config.toml
model = "waveform VQ-VAE"
input = "waveform_16khz"
encoder_wave_channels = 64
decoder_activation = "silu"
decoder_upsampling = "nearest_conv"
residual_init = "none"
eps = 1e-08
precondition_frequency = 50
one_sided = false
grad_clip = 1.0
epochs = 11.0
warmup_steps = 130
Rows from block 0 of the decoder of a small waveform VQ-VAE, named by matrix and row number. Rows with one number belong to one channel. Each number is 500 + 50 x the weight over its row's rms, rounded and kept within 0 to 999. All counts start at 0. Numbers have three digits each. After the name is the row's rms in percent of the matrix's.
After each channel's rows are labels from the 100 clips, of 14976, where the channel reaches its highest value: "responds to" is what is common among them. Only what is clearly more common there than usual is listed. The data: notes from a synthesiser with random patches. In brackets: how many of the 100.
# convs0: first width-7 conv (decoder.mid.0.convs.0.weight, 128x128x7, standardized in use, each kernel summed), inputs 0-63
# convs1: second width-7 conv (decoder.mid.0.convs.1.weight, 128x128x7, standardized in use, transposed, each kernel summed), outputs 0-63

convs0.105 089:535526558547605457424557489501460419522504496556453511472501449507558516442545477417524518531456552486479489518443561539544556525436510508519536426512487491508529444551537482392468432410424461
convs1.105 093:426495487489435461529411555449482484468568542487488504461431434513548542490530591461560518420447604540514533547368496535441419490453492524498436578504465459451515513440457503501521457499551500
responds to: pluck (88)

convs0.17 103:470580475495522561483471477500440453552502472526558539507522476460476522535513564462428459404450502604476514542582468459513467526524553526572489576427464567481482550457399551453522388496513517
convs1.17 093:501478609488529544542526495497523413531528419567430470451478487561397502521460460454473543570471424447459471428547449397512476583480498479514414399537554364506441467511494410515411454632461490
responds to: pitch class: G (60); triangle (28); square (25)

convs0.74 101:481395471483510598482519458418493481548454493481564415550509415457473470560552566478586469500513479470480533476504504451483441559486493485456520568434501449475493485458432523402537363614547469
convs1.74 106:509532503514414506590505435513481585445448552491502544543555481527610521492561470474499494533531594504595516577494523510499561500510520472569471455517433458594473529467514441495595547495485529
responds to: high-pass (44)

convs0.61 122:498484445523561569407505530535450430554526549562519417431538555509592538446549402478539566468427513486451492542426474485526505470456435469488445512498504476580501423550524501498595460488513475
convs1.61 091:504482471534472425547526480418508509484464446436544456466451488437528604543444570566494528552643480508494385460519533560526534493468492472468547557599465538526362565510432473480484543540479547
responds to: pitch class: F (35)

convs0.5 094:505559407446429465592463468571430566480424506540499422476490487556477382484536527561447464466496518389527508594515575555446610486587481519559520565547527507478513503525561562496629443475542407
convs1.5 104:491460499567555483482545476550523502546510530457487506456525561539507672539563496499581485506484520579463513551546513642477457454427487528553513527523463486449549586528415497474571483516494476
responds to: swell (52)

convs0.107 104:516551405602462515529513497498463530513450544515474548601479503513483475526503538453577433489504551499469558478495377393479423524473496549429453453433390605502521498462414436506407497511430473
convs1.107 103:546564631443524411481517486427443424430488373601426503500490402532446488502459462434429542480546501489575480443476536476449534465510457440447491488497500445615471546505492469478458422510508474
responds to: pitch class: G (43); pitch class: G# (29)

convs0.99 098:538494430440523514491520506483505568467446507528486495517440529421440471423621500493506523502559583440512549457472609347470499475484473473497497453525508523407513417577565469567467591490479609
convs1.99 098:506457536492454452500485452561507467581569591455548488471606539397571522576547520527560549514538443455457460487469490482550556506489470558508537424453480642440407460493483508552497606381447374
responds to: pitch class: A# (46)

convs0.62 100:475590432431518454569481458452442553478505558588420473504486585473523481517572472567477461462530416498409532488497566549513381496405542479476509506568521515531575472559544525549492591494445472
convs1.62 090:429448517542432446493467493471473472481466523486567476434536505517543458450587479496549565595642533556547472518521442512553580482419417550490558493409515457536535502538398569463540453389478570
responds to: swell (53); noise (38)

convs0.14 072:435417484489423500598500412441517382493425519511507503443521541482493514520549431512538514482445512512414452468473564508540509526433511414436478463458500467491444522518482616437576425475459462
convs1.14 108:531513505556530463513497625509510444535510535530496482499523555589484611531559471486514479450414549534551462531511496588504431504538561589504503553498455493446512566428579429507511558478611432
responds to: pad (81); echo (57); drive (53)

convs0.21 093:456457515580485450523464497636537538495500493472512462545449558522471396524446522456536416482529534426401517542564529538548532601479531520511566572392608488496532467488471436508484491494537481
convs1.21 097:568542560504510550456502488458407450494441462554527566419559454466535546481517497434403532530576478536558510519441414466485453467505587430386409521517424487445531468510540455499474476574493416
responds to: pitch class: F (35)

convs0.12 100:425459377558533523604529438500510434523473454476466479476458487514530502463454499560548524465498471533603467459573575454434478555487478539569460532519433468540504375475519510556464470456541506
convs1.12 108:517443503569569531432428375511465574368628549527534519497476424533497496600587460455436490521486502512470514523479478466533555535459587515499583393397509482503569493551433558410501475441423486
responds to: swell (70)

convs0.92 094:545565459454482585589467465510417504440543536434551475533409382486492542502499569484422446523475510515536464528475587536516482499537501463511536495471436464539528443445497581467496439531461387
convs1.92 099:466511477423501441519565415452558607578423569481475461543533602511472443593414414492465506540499555474465534504495597532506597515519536593586533531476431480521552493484494504484554485549505532
responds to: pitch class: E (25)

convs0.65 084:488618532490442486499481428509466413554559401541420432508523417455561501556552493444485479501511491583499496479564623534486551529589454420637504416528495432524493482558574462545547538508520406
convs1.65 084:476474488544483442561527488527520524468467476561490527500561547471508524548540566477511504519520490469419500443464433491498496476452572493513385480557457455507499506467536388523506507481460695
responds to: pluck (54)

convs0.86 091:481533469416417435544571459475552494433511573573546514544464509492441429563520447504420504468480554500538549506542516474458547477549428493471499489462435493434457481454625521489531603537476479
convs1.86 088:453516592554468512461511623587498563451564471439525540554578435449532601463595548477490513515555488423472495558522451587617498536492475546471508476520550508451505493571472558457533473421479483
responds to: bass register (72); pitch class: A (43); pitch class: F (32)

convs0.36 105:532369550528502586449500508515549450488517440426509451485460437487538604533476498537526486517523521454576439487568493414444378498499455579537513436511539465595526447554507554504531543493614573
convs1.36 094:532575456466553471502550403461457554555502601564473541570449418452512482438498555440569491541429485534497470498499522467507675444527387481542467452557484545510482534429550521458501513472406421
responds to: pitch class: C# (55)

convs0.49 086:549411470446467490525532459466625452432500514423473561428554468470538527548480508455517457480532619493495456522510486530453522518408490476592575434555527516443455559553547536446389537470484519
convs1.49 092:415541501593531590507486504511485526511449494534577426536393497595533463545492517475468536439538511631478565441496507480488410564580532537425474526476550502535601526487586443480486475595512507
responds to: pitch class: F (35)

convs0.19 107:479504509428590497465451520454416531470546477584494572520514498537434501552486560477448514443417463495538491489612636504507466472480488498602460520443427405533532583469450555488588465496590493
convs1.19 104:449445389528492406480565484555481597524528551376524421518627512559501589518563533489559439616499530447520498544490452494482528596559541564539520474495488459495498499479571599510525430537439472
responds to: pitch class: A (29)

convs0.59 116:496608499493451466589491444489452511445537515624443417517491478549504488541511421546512527473468557460526540444529494477508526447600466409515484408509530429495457453468534596527487593428380497
convs1.59 096:451628475408516471433515415498564524552464525486534531498419557512539443491454496395461603489610459484536466504456547531442511467425547561403498498536474465533556462537518515485447608517435508
responds to: pitch class: E (49)

convs0.57 073:520521440406549497485529449543511554526520430501461480520477493515569465584458552418487503460583534411497594467532461504488528440484448489609441530530480593509536489418526470487412490499425528
convs1.57 107:486459492531529551616431581522450400441421561463477541495472475524501450381492438538424512552469449572551440498446553581425462457523472468503506488509526513571518525551437528499494513543441458
responds to: pad (55)

convs0.51 092:437481508495470541505482542491505442471401474498506547375482426464510496439422502598410562526511438440472532425575549382505430635494590448579460511592553458595541432451526523580487460564505496
convs1.51 092:441556484538530517435524520488550542478562514489454585608445507465516446545522478498580402494559455523554487519479514489510537402619485573479592497438426432553480490508495480430563367437478527
responds to: swell (92)

convs0.108 085:399472490506421494473486511500511454515598402453552539552501510527499434431454557457491511576466544459483528495408491556477565547490475488464492529453459436515443541357452588567515527561570475
convs1.108 093:565493553473557522504469533520552496554428527444449481532498534548566537520486447579419505423371536470527508548471471505489517597541472547542482519523433545552515537488432343508563453477555479
responds to: pluck (83)

convs0.78 106:469614471558453377563559467461551547432427479483527445464505495499485563572526484495398492452493587467570536411471477529501469490452464384433520420486560613416538575507499501438509458455506433
convs1.78 112:466520479470441481536541453514494425572481426575463530451484530483499502458481564435525483611569503610562473562531546514502504598470500568537521478574416465548513529532566518487406444516424567
responds to: pitch class: C# (37); square (28); pitch class: A# (25)

convs0.119 100:487516464476434519579523498413446447502532529487542507523597385493429507492523538501446437455510478441562524516501462546456558388444484459513514573487488517504475439447423526512601483524563464
convs1.119 104:507542507502545518486462400560604560577530530449471606577404556581492584518452467470522511527446542563537389546538503522507524534543426502460473472530430585442476538547531482553505551539531471
responds to: pitch class: E (52)

convs0.16 097:556460522508567456581530481466459507425567450454501503584511526460477503518523499545563318522495459414487517503570598443440566503526402520567473446566465518413424386564567563569492401510546516
convs1.16 106:444476432551496619519533433489485431513481495499548535369489450480437508464550551474432559552499486503496561501387492471533398533499564493402518497463463456522569529422455492481573423482463476
responds to: pitch class: G (33); pitch class: F# (28)

convs0.116 089:429434501402520515473546602480487510485452478514608482571416429448464502520579603405490533435608501458504513478530565447445456463463468414535525494466409539518510512478446494444436479413611552
convs1.116 095:489510513545502508551526425486518630463545565528508576480577587424527525552512407565473475512505512488433489563415519504560519596497454548484539543469462552462509518527507471552553596464457481
responds to: pluck (53); pitch class: C# (37)

convs0.106 089:452411443550559419513476419476486592480426380567525493437436499487497514514494524546511556561533592481480539541565519466465538526426426452486507547437470452447455525475543600536545548465633588
convs1.106 095:533510524523478505454521499536395452558595614449540525560557536520513546528484481469400494420465435476459444536454500504489495609471538535472511471552535557531575545501452483509491472479395458
responds to: swell (66); noise (49); high-pass (40)

convs0.40 115:462498461456553444505478489500542499477542479489511530534455628553468439498519455516443544494612503488489548520416461468497541416431530493441479556537551517452429541499547430493521510533546480
convs1.40 115:553536495491433466482497525500462559540513471510423526507548392468524556419495528594434451466548486518522492487611510407522529654511519515538555458500509559484464552459502486498422544455435516
responds to: pitch class: A# (53)

convs0.23 110:454517471520537464530529459383481564419391530530474517569578441476478595542495407496541466479467502556505560533516498471535491559512523469448541496532410552455483518609488555467375492443454512
convs1.23 107:544557428446505538692554483454581452493509445531447502465467467528393440465415557477469482478527490484467435403496510501477440450448434501483444482503548464544535503503553504493483507575510464
responds to: bass register (58); pitch class: G (56)

convs0.26 125:554477559544394447489573469538555489527534482433505511385453487553469511548449462496514512514451478401517594496513532582576468437448569511495544550488609515557668471433461542395500427510483538
convs1.26 105:498563495475493552559511405397539494571464522475569496516435615439529489440407585557501432516437464556511467544518471383541548457410467529477460510518425561473537601435520493620416529534585541
responds to: pitch class: E (41); triangle (31); pitch class: A# (28)

convs0.124 100:447517513523486551580517486555494520515507534440508518525577459481477515562567468532423433492449550431464528512394469563485504457415376479534586516428547507392482527470478426453481428478491514
convs1.124 098:570444450466445478496436405540516549544469459478542487448434431428521367445452520461518550491466480553575473505577500460566535531516680525460524520477464506481492424471503552561509476545506381
responds to: pitch class: A (40); triangle (28); pitch class: C (26)

convs0.114 082:428538547484493485552476551519448468435517511519443477552488489397460409478514536549537410536457519487462489537464454527408532597527564496494470546515531456461408523515447489536560453445428495
convs1.114 088:545522472448460564478421452590563477663473486529572568468496487504495446526481493389493584504538514447572472480512517428543525459468661438481481569513536485484502397537531514558543534561552518
responds to: pitch class: A (37); triangle (28); pitch class: F# (27)

convs0.50 079:552555476418480596473540525432489514505498588521547522470514541530469453551453451499559511394535423424509547506563469472469481570393583523621528505550439425512510495483481567488430525547423508
convs1.50 142:499421515450507409512387476477532464416538480438390437557468491521503423500485457515397516528497473490447404517502505479465550575553509500456447538469556582568487502530455511512528476489507421
responds to: pluck (82); tremolo (50)

convs0.63 105:526629537510533518508521505448444527449480447528510577579418513506413447533566492599450476357445491501552515441554571396399451510485519445537485518516497535564613467495498490541457401529403498
convs1.63 119:543477583534510417498506497400538477372572440556490456413536498551500453436579454410538522440561575475540499449556506416575504532451499495503494442479524442586533497536453506479558509447490563
responds to: pitch class: G (28)

convs0.84 118:525425490516484570478403527537467515429453480432500426537535528482507425521540495505487610552534444426500589514460517497520452507503554512596566414515560415481489493544439394529500529613451457
convs1.84 099:537582495413476525515438491455534450598452540523535386529465480495497474490486475529588492487543660519491434458514549457487492489525497548490497490483506467442470516426657510487440501537440457
responds to: pitch class: F (31)

convs0.87 119:466553534489508439653522456450606533487398481515530401505506438480443468507513486494511445551486508453539506509494441475479472467552472419531518496485443468426488487457538465466489650500437504
convs1.87 104:402557421431408478600480550505539449459515556556519469516591478595540508541506532511545499491516566523481452518525546649539461513501447474520507508568540570496590458530482596482413517444519557
responds to: pitch class: A (34)

convs0.110 089:432443508533407473572504422433497443432458524450506498532542457519509498497511554550572430490512444502470480505610532455503496528472628618405495490389509576416495439562549540515446465486413550
convs1.110 104:478473551535594483504492426570544450478499434558480481515507561522443504519563449440521431562598555471551462490514527497470486443431330466426544559503471571526492558441458460454490499441534418
responds to: pluck (51); pitch class: G (26)